A small class-conditioned image diffusion model, trained from scratch.
Model: 6.51M parameters, 32-pixel images, arch unet, norm groupnorm, activation silu, widths [64, 64, 128, 256].
Training: adam_atan2 at rate 0.0017, 6000 steps.
Data: trained on pixel-art sprites of 400 made-up characters on tiled backdrops, 395000 training examples, 2.9 epochs.
Rows from block 13, named by matrix and row number. Rows with one number belong to one channel. Each number is 500 + 25 x the weight over its row's rms, rounded and kept within 0 to 999. All counts start at 0. Numbers have three digits each. After the name is the row's rms in percent of the matrix's.
# convs0: first 3x3 conv (model.decb.1.0.convs.0.weight, 64x128x3x3), inputs 0-18, a 3x3 kernel for each
# convs1: second 3x3 conv (model.decb.1.0.convs.1.weight, 64x64x3x3, transposed), outputs 0-21, a 3x3 kernel for each
convs0.19 118:544530514517523540496542520522532517510521502512514507485506512506491490488485505472504499496484498505478469542523525545533519537536549502523511495514500509509513491492489527499507505513489486508464498482490465485493520513506511521498517516517505511512513505511503505502551526535538546495535494511480491489470477483490462477479501483513541506517498493508485522508522503521508497479472486495476491483480513518522496507540503528521536510499511526515540512506505509526539514520493486514526496488494518501509504502507
convs0.20 115:504494493520504516451500489517501488512501494479523501483506490502511480505492493479495492501503505487505491529500512520495453511515537502426464486511476469455512550493520473489479506473523517527475474483500458509480495510464498470516528482500470503502500509516510508511460512513477529555491529534490496473477502523478490475511498498478501500488495512463496487497525530506510497495483478507489546530486478513475526502492450483505481508489480518459515499460528505490518522516524488513470446532514494531556531535536
convs0.21 145:505489490489489501499497495508480492523479483505506488492499529515482515508475517460517488490514511461508485503534480470520486479510488491483489515474508535464507501505509505493490501510501467522499511549535468506510502492510482479499495494493478488458467489479479497469488517472526525472499500458524461478526505477516490474501474494494495504506483495511527474469516491499525498506470481525497500492482487492474478488470485508506483519490485502504503489501485482492475473492501472491494525465496510465493478492494
convs0.22 115:543526516518500517511485507516523497480501481502517513498517502471515522489510484500498502512494526500487491493464518505523506493517493556478459545492521604449489502496478492529492494478477471519467558520517482531479506520516523513494507485492502494498493504494493507505495504548407437544517527549498518504487504512506489505507506484480505500512487488509531523485430506488504500491487485491437480525487475527485518490507495510492475487521510519516515490544514510520519499505530507503485481455491499427511558503516
convs0.23 094:466493486452465519491490475499507492486515506498502507482462455475508498497475491532510513490502506521514496482523483506479492482498531458449491457430483497453450484512489491515489499453508491501474507474480514495477462505487528518451502488469493489478509472477471499478459473518477496490491505498503468542515495504501513471490478503492512477509498493503475516496486493496510486518500540500483508505501512466490474512497508486522475493480522529481490494483482488477505477475509476491494458481496483502477504523500
convs0.24 099:471489472491480490480496504511497477500497480496489475494485492507479477529499504516517512505497483513504511488482511509492533486480519451437454485448443485461488510475486485501464490482492519535530494504513517532556499521480512513506497486473525488490462465474484480496522496520472486464514482516539525542558500497500529502503513512494512495485501481517505504518533516536494495509481485457437462490506484539507516488486517476523504487479488469491458470480474458453480467490478440488469480480513494509472490520522
convs0.25 109:486498498512501498489503507496502500522506526498523512525492494500517511498492498503502504501502501478488473491517507496518494527523493496472519499494502511498510506510488489508470476483510489519493489507503503498494489506480507492507494510520496490517489483483490504504521486495527514507514484478515514493513507510525513494477493476497518494507522498503514535491492517516534492488494494517479493496491512507505498520524521502531519501486472492479485478475497502506487498507486481497508507507493489497491515504487
convs0.26 106:520511504493496478494508511499509504480474516485530501493502481500486474507462485510483493499496482501496483499471484507496506524506502539498497497468517469483555481502484505473507498486510541506514521488520517461502478518505491514526498494493490498484500488487488517464492464440522537481521531516503489466521501485521499508484486485496483508497496504531504487499477470535484506474525487496504502455545508503529482487483472500495520498500528493533515510498512499502515493490489468471484490471493456499474490516516
convs0.27 090:512474517519508500521468508493510501529496503525532515530484482508485528474518516483477515492503483468521499491490505501490483496503506518488511479528507513484501507533495488533498516491508471510513512497493494484500491521506496488475523513515493512481508496491525504506496490496525483494524480530506496457454510480442488499521524476498525506494489495514533561529496501525485510484489499503478507504493485537501527502483542507493521508509532499519495504494493513526510503478496482507500493485499488445461509477485
convs0.28 115:522514489503472515491487510503514515489507480515490501518538538500517525511529544454502491488498499514485509501494499504500527511505506495493514518504528488495504522496511521515506492475478476507457470487462459495460544539522536522529513524508506507499506504504505501516516556519517500521523527528507483497514500501489500495520501523513501500481510497521535524502498513499505510460484493506477488487492479502499482511493499501507507485507500517494493504502510505503524481495512510507488503490498517508503510533518
convs0.29 085:487501480518490477506503501499494471511507502485518489512506515532516489549495506477509483493473479468473493495485491484487520491509479506493453533487520464500486524523548538497508511492528469485462482510514467485480480473475498487505468481471493508493489517500502495494491533495515520531484504511463464479503515469497498486514498468509506524509450505502492482494453501501479516487505481502513480499476496496492525486481540473514520512535526547522539508535548504507534511500499517507479511530529502477479508495517
convs0.30 133:507525513447535515481522502501504487504498484490525521481509505509522493522487514493493508512498493485508493484480509511492494460442493492527541453543544432533520479485504467501522496493519451456474490525520543550486467469535495472501494464510474485519490488491512487479451562567470543529393469438498516500502509523482499496492512483476507485509493479474504528494496520495500508469461504507455468466469482534505495463476499486507529512504492512481492474510499507485516509487509474486486493484483465482478463492480
convs0.31 087:516525479488521482522504506514522524524521518498490506520503537545499500519505525492481508484484485507507511497520488520487510498520504489488498499489494509521516486484504517475502461518503456462524482495485498458498504514493507491502504508502506500515511512503503520522532522519539495517531542537533522494487527472493490496493506497482522509497530475502514495524508518514518543482486472475519479479502480513508491496511491498508495497503500530519513503521486552539528550494522511507518532483521509522536487494500
convs0.32 088:494492508502492516480506490535508539503510506505525498496536523503498504496506521494497488495514495492498524479498465493507525505461492453441493474471437480476459483513489524488516499508514513476504510526490526488509511520502534515572554537531511460497519502504480491480529502542528479495518504498479476474489500475478526498516506495543500524485527509534493527489498539537541552546483511485481440480524557477509530511470507538516522532495501502509488512495513498501516497461521485500502511542536527519504520535558
convs0.33 079:495512527521520499495485510467521517496505514521491489522481521522494522487478499540499501487506481505506512518520478488514527515500479513505482526498515526511511469534483478508524502527550500524527508496495510493504495506515496498514483504525516540485499538524502495522493483510520527521512517495527517525483507501498519490518512472529519509513497509487505499513498513526507492509499494517507529498521510498526475527491502491496510497511514525518523495505534539504491478515523527514494502519490523518522486504521
convs0.34 090:503502527516541504500505479523474509521498495497473518510516529483488496496515503501499492517528458482509530495455486480490530457486502529449515468451478508484514504521489504505503513516489500527499480458514500525476500502491499492530511506527489488503461474467510504511486465482449458489500525523502503515530514489492497493509507528518520505492517474502510517529522538507507509516512492503481499506522514491505470490491504428482469491498504475518508521528513479488510485490505486471500512471491497451492467464510
convs0.35 080:512495492514488487509489484510484499504495520519506510493501521496514475491501514483513518505511511474500491509489522528486509540498507473452490503481500475502523481541514495495494498473516518503488492534518497488509540499499545504517519492489481481474504520544522522486515499476550542481519465498504451509500518498475527502495517517485522498503518510519511507482505528498518527479511512491483503488463480510519520498496502491491486508502507503505500509518505521496503501475514504533509559483539545498504522514530
convs0.36 083:523509514511522523487553545495505502513518477497501496537502501496532525511494515490498503525490480498470515536514514518492503522507474513475476506490512508498525481474484506498494473488483515504510523505499521503520529514472517538510531521515492501543530494515499503530519519494497505494505508524512479496516476506518512483515535501505507520517533512519512510507518512490489503557541513495532515490504486510494481471484511543530506501484494510513517506531513495523504526522561532521517506503509492505497478511526
convs0.37 103:475476501523513490502510507504486492504460493488497500489517511511504537528520538517508495501491515488503511507511491495506499495489488477480486475519488499503482484494545532502516524501527511498493508517490516514470513517507522501485500488493517507482497506515523503500501479499494470490496504504513472495504518477501489478499519507531519505510490525443474475465474472426462465498480474490504482479477506492514516528496512520488513496508512485511498507507482493522526504515510504522512536520509500532524529520496
convs0.38 114:552512511521516496506507526510509501483486500498487486496520503481477476483486497503506501482496475508501505492503484495513500498509492566538535508515499548527531537490500536517511517492508511509492499499499499524516514498487518496509545528519518501507497511509524515518475508550478491515501506506496510522472507509472507508509521512513541510510521500504514492500506459505522475517518529515493497527553517476487464495520502491491504504508507494473476493518507493528491461503490508496489482515476475467483485511507
convs0.39 088:503516517514528517513479525511487507486490497526532484496512523495500532485485525508489478493488500504504505509531496477531524518516505527480486498489506476511491484490477493500517497495495481493494479453487491498477488491467471488497507485448479494489511521489487477536503507513481492502537536552521512527505531498483507515494514473525492506469480521465488465504488491471481481476464483475462494464475453499506488481492491509475460486511457475476506486469469525483453496499516482485516480488488512508522486477502
convs0.40 115:498513499517506492472519495501476474483477509491468495516483489482486479497489469518516515510506519530504485487487473475486486464498497493500494515502489471477471503499534467490512529510527506479468508467449499499461490476482495475522487464478487460485461471485478467491498472495505507476495495511523505482521505490483487477516512516514505511494485510514460483522467486502455466488518469484479474500470518490469503482482479493471488513516487508500507510510487473490486453482485479469480499527481490486478502507503
convs0.41 077:522470512533497522533478482470510456475492516482459478479520493504487519489489513503528529494499521526524508478468486507468527482479513507462500504442487487474466515488512503492512504485477506556526500514513514515494463452468507496478482484475502479507509514500494501475497465493489511470517517505484500528505513513508518484464526485496497508470474492483462510495496486473482449501499501533501477513476488496485484509473480492484470525509529561553499563535550490507476494518484498503492505503530481486521500528510
convs0.42 096:500520499493506488485485480518511507498477532482485472479516505505494503491500499505521517513477496502511490489521474478486492487521495550542524536507486538504480493518528501502480491512491515499485525499493473487482506528534500512509549519530481488490517521502513506504436423540527536534509534531506460501504504508489522500507483509500496495530498488489437458502516502488493484505451491516500487489501508513518512503471508479477482500470494465524534458513494517484496503497510505525511540482521542508522491497557
convs0.43 114:496506475488504507502513507490499486487483488491497503508501503488488490494494479511495491500487514520494500494509514519497510509527508516500506499505491508514505490512521519493508512522507505516508541511521535518506484504510509507517500509518518529503505540516508514516503510508522504487507499518549499532494502478512512489520506497503513499485498528487509515502517516490493490463509495504491495458484478510517525491496506513522484490524475522480481489503465511509504485532486518514502518516522491525517509497527
convs0.44 094:479502471505474511522512459503520528505495492467499514489500474529506475489496490527506526502501491556514521506510508518519507498511494489485467471498484490477469482478481482478487466502475488502462499480482486521512486490488488508488500471478503481505493507480495481505528506501528504489509513505513506502492482545495508503482461485487494474479517495515522525534534509523525526469504505478499478493498507497500477489478496488498510511474517430479484465478488491493464493493479493463498484494518513503517508514488
convs0.45 086:400380396376400397411391378499494493471498457477495468467498453489483508507491493475483502517494470501472472498481483467476511493489505508515471538485514499508501495507481493453471476470463485482488543509537505507517490507483497485463498522497488494526492473498470460494482509489487502525487494476500531493499532502490516483492496517505491448519494489495519516516506500488534509475502476455487469466473507507493494463475505486499493492502484486495491517470480501475500527486492484511505520521511508479498489502520
convs0.46 098:486512503486505526504510492496482483489493486524505494518513482531516476515501491496510481482521491512498486507503512512485498506521494513503475495461478477448477494511532500506496520503529495516505544489509471501467542516502515535521516541517483509495511488519526502519509512490472487469493497504493497482499498501470496478523494493516515515517504519514486491456493447476496485545474466480490513487496500496514496511519496491480501504512505516479519500507495508503474498465477505520505528465486513502522504515533
convs0.47 084:480512494475484507446456448473493486449508464488469490494487503520498462490486517506479502480477472537547506502501492505498482474515501475483481506516473493462500489474502494477501520488481502495500499485484488488508478453471486438476485486461488506527502496483507511495542475476496484473503443482480487509488495473510488539489480478500504461475495487491501509501474478464470492480509505505528518466487495487467485498505494482489484502503511487510496517477509486496476475512511499506505468503505501521505508501477
convs0.48 091:497522511504510496489505500488502500488508486531506495496471485512499504505482500469502515483515515504461493493489480507525510516504519505523510506499499511508487516519507513526515511534514500488497497527500507498488510488489514478490500515490509493494517533505520512521467490510507491487492516481513502492491505517497474521480513492470493480497489483479487499499477480499509503552557508543544529515542518495500493494526489487502557498505520499522512492503514491494520493508509474515476475492529507462483527494494
convs0.49 102:508502485515512482518511500496487536480509503526515518498507503477509521532528485482505477495515553497533510473499517483505530488507497496520482507521535501502502490511503509517512535527522519505481520541512521498486516520481511546488514517486515510524560517509520486502488463539504500513487499510497505467485504498521476490510521498503524497506500512520505534478484512511526535514560511514575536499544509497492514499531527488501529525499488505543530517498498507494477525507495498488503503474477497470496499449487
convs0.50 111:535480515514450464496477442488497470501481509509496533484486528501487486491511483526516506497512483499487494492508490488473503492484459546509519535494445519469468503528482510498489489494491496500490498544542538514568513480503496479478487480457482515504491505478479487479542468476506489448430435464495485514504505484489494518513494516501480494513503488515493445477475493442478479532537460523530455518503490486533519468495487492510474507537470513524451527527504504478490481486457474454483504460452485470446456428484
convs0.51 096:487506519500481475501460464472498480501476485502504489486480499473504505507517473481494463474478480464478504450453438442441461465478480419477473501482461475436474492496485517484484538526510501512496499536508506506522449460449441443457463459467490482484475484497519500507485482419476506470498477461511506502485497507503497524473489479490481493493472428496492529490509505510480470482493481488527466493531498486508455494478491458468481490490497491492496497498506464505455489477450456488435486496524507486487496480491
convs0.52 098:491544505526548475496521477509500518476516484547519532504477488475511484497526531492510518491535528499511497514511524482484501475489480491527499505546506491523461541515535508516507515504505486546495540555522522548539471492439487491469465479457504500500516515508522505518508494494506509524470513521498543476529545510511517480482501509515519491515497482486484488465469531504533511527577539560587568543577528462488504503491496523505495539517507518544534498520508527472482499494500483489503488486531479509524475473512
convs0.53 091:512503511498519520506501502492520511474501502489462486526487521486529524508526502503483481490485490497489489545492527500490484520469512478474468500530488452477438485461517465488530475482496500489545530502514515513539495507500484515475492516474490493463482502487484483504560481487521473486529463438517468473514465494535479498521523517499519480506519497476497554491504542489522512511507502525488504501502504489515493515534500482469510494490460499490478481493474492505476499467500498506512489511516499520499529508497
convs0.54 109:501526534485510540505499518473491502503489518503498497503516511506554496510531501508499513512505511487483487499501489498529538473527536522499538508472523509463507497513491480498489488474500545530506523533514504513492518484504517494508517512529523484506501514533496500489475477466454470489527541522469506514476451477520491496511504495512508516501497514493469503469452496517509497524490512474463514510507543530503491496524532479474494527527509510520552531484534490520504498497505497508527476509497483470530519519506
convs0.55 093:523495544495477547500502494474507496501476526493479483479538539500490485507506516451478473508514502510487503482482513532525514473524503520465476521488501495450506489500532498485474482513479487504516506500512499492481498505491476511494517473502505486491506490485504503507504553502458482507499487553510499491486501493493479485501522517474485505484498531493519473499484537496471477514499497484513522534505538474478490523510501505516487522518498488567554530540538489500476488515504514506507483499439466487503543517529
convs1.19 100:480464447488467450485472466520519524530522527526524530506503501504490491506492492473470470470466471472466466495493494497498496503505499531536538532539539524530534487487487487484489486482494510513521515497510507501508517523519524526524525524524487492491489497492497502498468455459462454459471466463498500499496492498502497503515521523513520519500507506465448454470442446462440445496501502501500498505498506513510507511510509510512511495487484490487477492486481494500505500505505506511515484487488494486491505490495500496493501494492497495495512507498513516504506509500484484484475474478486487486
convs1.20 126:522532502546418477503527519510480491496426440469540489483524504505563535488490517486521510507510498464485498541516528468490514532516494524536515451574531504511535501511498524541532547512497528537539559493525512506518540480481503487511486495482495471476443543538501517495485479494522446511496485491521496503455495508504514495477488486484510501465481481512527516494457476485498515549524507442518509499543508503510470531456494486477480504493477457481482489481488517490512580507550516509525525489515484479507484493505497488478414517469471513484516527520518517538515485502513505510501528513507496495
convs1.21 160:521510500509515494514512515565551443514526478523537455470498528474495505460510507491529477490503495509478485492516500490514510490515488499508515489508501498478498472511514498488500444487507518491563521506506505518524441540508475519492460504485469478506498524522479539531494482493502507496488519498524474533516492492496484529504520483497483517509481555481526449479522479491521478394493532437502484360557480493523484505535492479491516487490463479502490515487440518490533511520496486518481543512537514497521506524544463484539494519503492475527509524484501512512488498508512474499507489488509461498
convs1.22 131:515507479498459472500511502505510515483486466492511504500508514503474524506499476486512501492542502503503488502489509514525512510515501527512501506539513496507508517521513507415498474513483497482494490494494494526495504501499514547469490472468479511499515597501492488494483495499513540495495523501492497491494458489503458501512518511494494525504481474464500471494564494503507490504487490488603506509496490501497506506468502486504494456497491490603463492469497516515525520449486482492498459530515510493488492499503473516450501566494501480484513534502543546510512522523502473478503468501471484498
convs1.23 125:508513578554576546527584541493514529526514493507503467481498505487511502475496496518545507487510495473514514496501502490487502523484484505511457498518481509510474513502487560534517518542544521508462501508511568496449489518546509509504502518520518520543500480516506481533489485479495478475500496490489480494483443461467467518474488476508477487489483467512507508496482494487507495465503494523498498500488509487501481504533493483550469458470503452465487441500474546502513499499521506519535513483501492484489476500510456466486468481468466450413443463489436473484503480507537530485522545522513518504
convs1.24 098:521509518554538510526527502506484498487530556532481463514513514446486524519512502514503503506521527498495504477502522508510485504494495481517504573565567504500479514499481499499499480503512496546470508527528486505462527497488500494488502524531510516490518520507496493505518501482515538495485485491503478507465479571498503476521512522603536506514514539461499440429459453454461454480498504528514499510524507521513500508493492528499517507503473451479463480489505489486498543498559538528511499485502441484475502476502527496507528528515531494509519511476534534491501473487514506497517522506502480499
convs1.25 107:535538526530539527530534526498500504498511515507522523496496507495494502494497500471471462475470468484479467524531522528527519514515516539527536536528539555536552504511504519526515527533522548543560534526545534526552516518515523525517532527521492507517500511525497508523481476481489484483487476484511514516491497504503504511490488492483481490496495498482456461469453453488446454524524504515509501527514514470471466472476466474470459463463463483476473475467468530536540530534539532542537475474467481483473480480465461454448457455449454446439487502514511529526515522527491495483498507489504506490
convs1.26 188:458503535457497496520521500484524551505545492503549468508500509507500483490485475506472495491488492461469466475513507511499552487516514538522522511504512517522500501490478496466462484448516443535432485549500535509500485518493532510502493518502465511495478467521464487485497488504495500522501514503501515466506526484498509468507478468472470461507496482446486474476478471468498461488518475516489491527491518492504515495505517548523512487489497526474492458494435485492498476471450463469511509506477537525486517484529479494443492489482496483428465504499490490483462520486523525517516514505528501503
convs1.27 145:506549557511542533623521522464492510460481500583486484499485492512496494504485502499502500493498480521529505496540520495531484523529513527502532519482499527508495491498472497514501506515528452529483522512484504550467477490496476495501500488526512511502480501475490463477484495515502511524513488492499503506497501509508511522512484498482468503510466499495494495482492503528505487551517484450492474555451544470503481482459464476476444489489523485500469539463488517525540519502510441549515505501502505514464484575468447487484499481452458485467498512519494494532534458515507495503505514539502487498
convs1.28 078:515518492540516529473494511520535483548523498500481508464490484472495493488521523521527516523534511519505510514493491513485497516484513472484494477508497451501474486485480482507489482548460465467483500464489443486532504517507534543513530556519501507527524521531515516536506509525492492516519507533480488502468476465491504490503517500499528504492528509458441459472478444466453461479479496491500500470478472509503518501510547469498505488482488479492482523515510460535486511535499479481402487533495542514521515525488487477463471465481476466511530448491500494450492536445514495522502482498505517511
convs1.29 078:501527456497526510442505515526496457482487474517460520487517529513514527489535509513528515474497504508513495545533529519555568540521532480485506520481503485498507457472469476475470457494452556514556493500476518510522541519479523514512486503481497489474498515495485492468499525532518518528504530501513500503509500487489505472510527519519523511500526523479484484508449457442494460521481526478513515488495486489515504530507518459506519544516511537538517504538520496502477506489508509475478487485464484501506546501493523500497474483493522481511515534507520554522480504444468470533540490501480501524
convs1.30 137:507480494513489518576430530511492459483483521485487549504492483511480494494484482522507515489494494466517514500497518519494489494506502496524511526523520472488485473520495491495490560492469460506551501484506528485498501485466497519489522531526522515525490501509444485505511504516492485526443479500496498498483526503505513502477519501490498495465514485493502519479484501451504501467525527491499482489496476495496517493487517533476520504471496540484534406468522526492518493508501581534489492462500497481474521504483499513505512547516391483494507525508522504518520466474480513480503517505547474478
convs1.31 079:476466462471474461466469469516518518525519521521519524506515514504507509506509509483482481486483480489485481510510512509510511512512514533531525532529527529526523491488497491487495487485489504512530517507514509511513514518519511515522514517522505503498503506493510509500473478485474480483475478481485483479491489485496492486505510508508508511505502503458453468462450465450445454494488494500493495501497496529537531536542535531537528511510514500506503501496503503501501510507510509510500499508516503502514506506511520515515517519509515519511510504514506514512502498505488492488484483484490498491
convs1.32 102:542482535605562496515528542510487528475480450527524501523484515472487479500485465490502492524523534486510486469487492498500503503515470513486482452442472543462499516511482475502524526504538437504435492503517558476486492483498508500500472520492527520538510469472519516515481481486497527495505495514482503480498489469476487492494492505472460494493470467516510528572528539512546490473469489519478492526509523478480484446471487499488503509449497543462509468519447520473461453478487487474561489485519536493523533485529479476515541517541469496442470505474496468441494470513494524491505508503508505514
convs1.33 068:488500500503545529510549534502553545510516467498517500499491478504490492490504523478501481486513504479505500500495499498495493506515524518515522515498520522517517480501480506503481506519515550471453474426392493466482500520504520516488528518498480492534485485533499511556484473487490478491507485493474492473505505483473484494492496504484485515500502512519453481497440447486496491506508519476493520504495537501507500490489500495497490478472475494479464502503470509508510507476490505507514496520452503514476481523491492472493487470498478472507450500484471507530456497489552554566547529549540527527
convs1.34 131:488496529545569526477504511478484481473482537489434467489478480475457481487482465502510475514523522504523491450494469473513483465480471524501474533490500512505506496476518496479528508479501505437427510522545559484457481540554491535516478510513501541496477520502504518501499531517514506495517504528477489483465486531459448451513486479504483529487495473495541493521506535507514494481516533517509519509512534471482470504493480489502502488538517512511471488495530547487507516501462485521526496495526510463494456503526496488463492478470480521506480494503532513474506478547526499477521520502526519503
convs1.35 075:458449445454442471477455484533503522530477490532526538478470478480481466468465456500492505513473476510480491460467454470481469471475464531509536505489490533494515479477499454462505457488503491493502461472494497492527483503487476507500469492481495519537494490510505500530489493449488512479475499455514494543502456477509480540491503493486500502481492474511528559510518517533506511532519510494492499515495470483464454493470454480452451472501459492503495478485454502495512484494477506507508477480478511536532495513471503502499508484509497490482479492455482488479506505475482476475488484480500505481
convs1.36 058:476477437500507470510517467518537523543541531514535515503506508502502498480482495508508516511502507509505521568572569571566561570586575478478469484491472481485472504500502518513500505503505511483497522510500528503527479490490493500504504512503527527528508520531513517525511512502511509506508501499475465475475471481469456475501498500505505504510506508477472470472467463493481482454480490443473491476492510486487492492490496492497508515519515515514518524519513475466478480474471491487494490492507490495493487493506473475468480472467470458457498510530496509536494517544554535541553537547549536538
convs1.37 051:513490499485478492483488516549505539522492532571546555478516484489515514526527516511490483491462466518496495462502508479535525462502512487484511489473492513515515516491514511499525506492524481505498489490525497513513523539518497531516501494521480524519466505525487470498517533485541572506496515469524497512494473516521484499495491502530494489511508521476485513487492480527541519514506506522487478484452460462464468457466469486520518513528474554594522512542501515511519483483496454488488519471488538522515509519499507494501517501506528509514476503465454494483475483475480487514443455468483467488
convs1.38 114:482467464485467462505501498544506506528494543528492494507489517532520553501511555509503527490464480493483496509511507517534526509511505528512531496465474531499525515518522470503528519529505498480491475449500509502569487488512489520546501511511457461443492474491505507487468478459481500491479481461523510511472474481512534540567556530527510548534507529458468457466479483459461491507505496490536513493502489523497524502497527503492511452474468491500511461458467484509538509474439533487496505517527510533502498508501465474459532515521473473463507534505492507484495512491504512486491481490490498459
convs1.39 077:492473493507515507522518490490487495499475473501478478513506512506506511506507517519514499526524497490494479480477484459461469466461470503526501527557527513530513505504481507464461490475463488492463478456507543510494511503515494487493519514518472472463459452451485479470505504532493511544499511527482495476507520483495501483498515507505515520488499493498525534517563569537556566501501509470492517478494505499524540499515537504521536499499515491468492508497516480478485479465467501467492501495511476461498485472506502509487517520514519524514489473485463442456475484491540515524532497499512519518
convs1.40 127:508497486496512521453493486450481505538500454496477508481492516531515472474504486483510512486514500484528495493497485509481492454488503532521515491537479498499496516531534525489505581487515496472506536490425476518496478516493509480521502499488498512520529471498480505486491496487473494518487493480461469501531521494520497472551544523468521550494509513512520535517561499476523516526490497480520510503535518489502501474473466484517509507516519540505543526533515558513557490549476515534514487473500516448498495494481519508523515477520536522530495516547545522567491497524478508470550504457512521514
convs1.41 083:499484498516509519504486485469467484482495480494502477461492486456484490478493492503499498520528516495503496453455438466462444462459441487503511509505531495492507445468466449469464455458468491492526512498536529513515541538543517529534539528534500486489513491499523501472515519527504501503518508516491506506504521526510509486458481468458475474439446432475473465460448455448446416510514493475503486467480466498502503507516513484488500524520520514515491517509502526537513527527519501494506491509475488481465506475498512501497497475472508494509533508472540505475497498476486490507502483497491504526
convs1.42 093:505511531509582558511556512498548517483551509485471470507491480468455476499495500504494505519523523504518498498491489483443496477515506520465485516435466512537509522508485538479510545488516501520504491631498518419502506490486476483507481532497500481496509455484508481479506487490494427528503488503490487480485479478476515483494482483469505478460501509515471513518395508518574505505506500508489495508536532503497502489436484488517496496469499488386504483516492500489488512567496500505493497475490503460483487483469484478505503463494477511509487482491480452482495468484518512512526487492518546503
convs1.43 067:543482459539527510520516501492512490526555522482487481495523499506531486509497483461471453463479473486483482504541511528551509500507513500527521512527531496540529496486474492501500485503504527503514506488482501472484526538512491524517501515502484493498458463479469480475495460457484483500491490488494511512492514505498525503484504503524518505476503488503450470480479475458452487449506500477544508477494494506491500493507506496499520478466445448472471453481484508480500491472532511508501482487463457495487521513509500487469508487498494488515555546529566533539552536510501492508526471486497454502
convs1.44 061:500481485505476495489485480492476465499525521515502487505493509477500502513517532513473480498490471519467489475493466469486466478482456479487475502511519497514494478483482475489471505492490525503489526495543484517514523491508524531538526509526521503450508557504471514498466492484479493509456475489472491485472494490464466457483489498494476496499492489453433452435415435492508496505479500527523499495449487493444494482521494506463476511536543549515524528519539505508500532524530477475459486470477466482475508501526501506526505500507476467501501507487511516470528543507486490480535518513521527510
convs1.45 080:492490479491477475511496481477486487490476469497497496501492494509508507495506509518504505516498498522503498474494503483513517495515505494486497473478480500508523470486469465463480480479487518513509508501476504507508535557551556562550550566548488522527506519517497514515488493478483474471455448465502488518502477469500494513496492496485493510515511505446435444457440451430430439501510497495492493496507503499502512492493496476467484490511504531535537514507509494505493484503506499512511494476484526513518473485505467458442446442425478477452526537510503526526511529518491496499502511504519510488
convs1.46 098:465534444490526518484468499519539481522483498499494554507501492494492515468498487497500501499511498501506479489499504491498505506504492483468472512490496477471480472481522504458470511486459483492569480515421555506538507510467502513523505491469484484467487484521488499472500509514525501521506501511501498495531515509527509488477477508450431439458482492500491511494471484513515539457494511514510523447517473503530525497530518507509493519484478512470489472491535510506491502487512528502467524497498486500529545512512507479481509484480491475531488478483477468545472491467545532526536572510516521481
convs1.47 077:474495477477502489445502489544527511505507500546503453507531527521525510531537519471479465482499489495494477517508490490489486507501506465483452474483487460481436521489514480488470535486496503495486547504507492502515535522529507542543537521518464485473526513520487508493470448472427455486476466496499518487510513510523516455502511494522518499507512515461466469473455465460477483459482472471483491455471475509490484490510521468481484502483491489478484501481502529483512518490497524454456496458496470464495528488516465466471473457462497478495523499499532534535545521519486477505492482503521517554
convs1.48 075:488499513497502503457479484523500491485487496512485472502523524502515513495510492477472466473478467478475470487493476488494484488474470470469466484468470483478472483482482466486496488489484486479482487497494495507502500513516500510520506504506486509507513531524489503510512507495506498500504501486499507510477492500484489501483484480486478477477479480478481472492462462468477477498513506509523513507519508466483469464474479451473457478463442482452457460443427457475495495504517485492513487491488523512520523520520517515515514529520518513527527529512537541523532534520446461465459482470479486490
convs1.49 109:504502474515573533492502492481483473485501483500521514471474496451443474464461469482517471501544494476486467513505512508486520493501518489478473507495452487484474490479485475406452513480495509503489497476452487489490498488457559526486525512480518537504526537519479493477501483508519492535522514528505478514469460440467479480482466492483486487487487497534530510507505501532513513511512538504502516498484506500514505492529494482494478490494514511476506488480494511487515544520520519528542498481485497469504509500514518516505498459510488472489480523475541555507488493482497500511516535529522513515
convs1.50 128:480524493505531455501582458479481512489498463527523530487497512508499508509469473490507507482505501491503509501513507503494499491519476491515495507523549492513453474486521499505496485485577523468489472489501500505570482503508505509481493520460489519519502495481470491391511508496505511485503506431481492497486515515507490530493511512499487500525519485521516515512519493486543436461502508483507479470479457515476500494500492520516500513494484510477512506525376508462498487489486493450581503487498497484511493504524523487468491529489501499426501536493530522522495520463480497529509514524488513521
convs1.51 110:465463449473476462486507484499490482513487487502491479468477496479486503490499511500500503491487492500494497464463463467464469471484482500485495486487491491492489487482502487489503489492506502492431515480471510454426462482497480495491485496505487485504477476484487495507524518521523519508523525509488478486488473475499478489495489498489485493512497496510495510496483487524530516513499509506490483517502511535524517533524515530525511501514517499501506522525525489492492489477476477491484516505513512501494519529524485479481488511499480520512522521550518516563536538593498480466492480461498476469
convs1.52 115:513522512506532527477504496487506471508497473500497472469471493473473496481485498483506495472490488473488488529519528524507527526520530487493488484492480494501501506476485515476485536510517482463444476448453515501505506510484546537509522522493497508504486513504502515510511514510517524512488497486451464472429448446474484484468464467471481479487495500491484484504500502495489484507508531510529545488501515498504502487500498480490486477472486502477486500486491503482506496484521506486515475469483501470496510501524492494503495489491485490498500524496504531504488506483495488500487487504492488494
convs1.53 082:545482488557511511523485513541492491503499474486497496542523525459503488459509488530518519519503510510498480449447464473467462479495464524511511533516521505481476494526489487502490509530498458538494451450479461468475495489461480498469457503476538488485524516498499536517500493505511547510531555525494529514455498497433508497531522507498520505504508495502521529475507508460462474508498484449513510536543494510506511500509502460498496482489477458457491475478475476494467499475487525538517468525503488508503530504534480503525482502508443513445553537517599520551531489540486511502476489467492494492
convs1.54 103:525477495435478597475476511514546541447522517488518539505490520494472489532476455498510490509534467479541531496513499491494478508485517512499505535506493497506481492465506493498467497503452450459434504487451467457458487496520495498500469474462528529493531539529516517485500483497476473497509490493487510493532515447484516468500511524498465486482520527490509523503510498490539504522485505490480512509512468506518484496544511526521507505488527448449508479497516473455486499515449465454441494515530493482477470472500487502469509533504522521529498482497505468541483491485518502461483494522516508514
convs1.55 083:464476512500473494507488468529494427501470520478491530490504527503490488503488516478492449508509498511490489483516455518505519504491509505499505504491511508520528506458531472437473502520498539547446508453485531496485467533475517522538485508491492485415482441540479476489507516491515539483515500501504484505486475503479465494524476534499501517509479519449490477544569510515498523515536491484524536541476522486477523472523493499513478480535509502471494503504522478461521480478466491508491497491499527470487501512491521505448505491497503494513468510493499483470500489478497524498487460467489504495